From a checkpoint of a small self-supervised image encoder: arch shufflenet_v2, 15.5 epochs.
Rows from block 2, named by matrix and row number. Each number is 500 + 25 x the weight over its row's rms, rounded and kept within 0 to 999. All counts start at 0. Numbers have three digits each. After the name is the row's rms in percent of the matrix's.
# dw: depthwise 3x3 conv, stride 2 (model.blocks.2.dw.weight, 72x1x3x3, trained with AdamW), a 3x3 kernel
dw.0 075:507534519484555509479491489
dw.1 105:536468483472488466494525516
dw.2 112:479496490502472528498497559
dw.3 126:495476479478461467483469485
dw.4 092:521519515513471444516514506
dw.5 076:508479475481454474475473497
dw.6 080:485523511490545533510537509
dw.7 099:527514497526547513510533522
dw.8 103:492455507517491498495520552
dw.9 103:441485471503482475503508489
dw.10 107:492469478493465461506480470
dw.11 075:494482493503535529511544533
dw.12 132:494477469493466458492472481
dw.13 092:515512552497464522500475492
dw.14 126:506514516518539540523528518
dw.15 089:511497484506484459535483458
dw.16 093:495486502511518479516544548
dw.17 098:525490504550525486523529517
dw.18 105:480479473488505516513542542
dw.19 110:478471540462482502490492473
dw.20 171:481501535493519544504488539
dw.21 087:470485477482485475531540514
dw.22 119:495497509439484524492489527
dw.23 107:511531523494499502477457460
dw.24 125:500522522505541537503529526
dw.25 091:476507496523467478511528544
dw.26 118:504521523521531525516540528
dw.27 088:461524538501521526529511510
dw.28 085:510531504512552526496507532
dw.29 080:492469485475501512478520552
dw.30 077:492465520504487466483464469
dw.31 107:496508514465507525445509520
dw.32 077:493493503487479490504456446
dw.33 080:498496480493527541515525542
dw.34 100:508480455520491470529470501
dw.35 071:477495506496534522513551524
dw.36 128:514537524526543521510518510
dw.37 092:521515522522478474498472455
dw.38 113:492489506473460484466464483
dw.39 117:519544504511475461526479501
dw.40 107:486458478501468508510537526
dw.41 095:481493545508517545503518522
dw.42 084:501491493501542529500546528
dw.43 092:496492494488469467480455470
dw.44 107:494519527503531548497518531
dw.45 130:497473480487456466492476477
dw.46 078:514526503514471464503456479
dw.47 069:481464493503537510532536508
dw.48 097:490530530489515549482504526
dw.49 084:528514488516547525514529520
dw.50 102:520522511500504485513471442
dw.51 101:502516506500521539481520551
dw.52 068:475537477478489532466491515
dw.53 084:463458498513530515534499503
dw.54 079:539532520470486522501476479
dw.55 101:495529497492504460460505538
dw.56 081:518512490486483489456463467
dw.57 077:471476485492491458530534491
dw.58 126:487471478474461473482473490
dw.59 083:487474471494502517498537547
dw.60 121:505526539500500539518487536
dw.61 088:490497527472468501497450478
dw.62 087:523529520531548505509507481
dw.63 072:478481517507537527499538530
dw.64 110:494486477450494539493511525
dw.65 097:504514490527522460485468463
dw.66 122:484512510474550472506473519
dw.67 104:465465484467464485484491502
dw.68 105:460487495450500520481488518
dw.69 102:524537551500514522486488491
dw.70 099:505466481514469452485480501
dw.71 092:484499504480466481486455464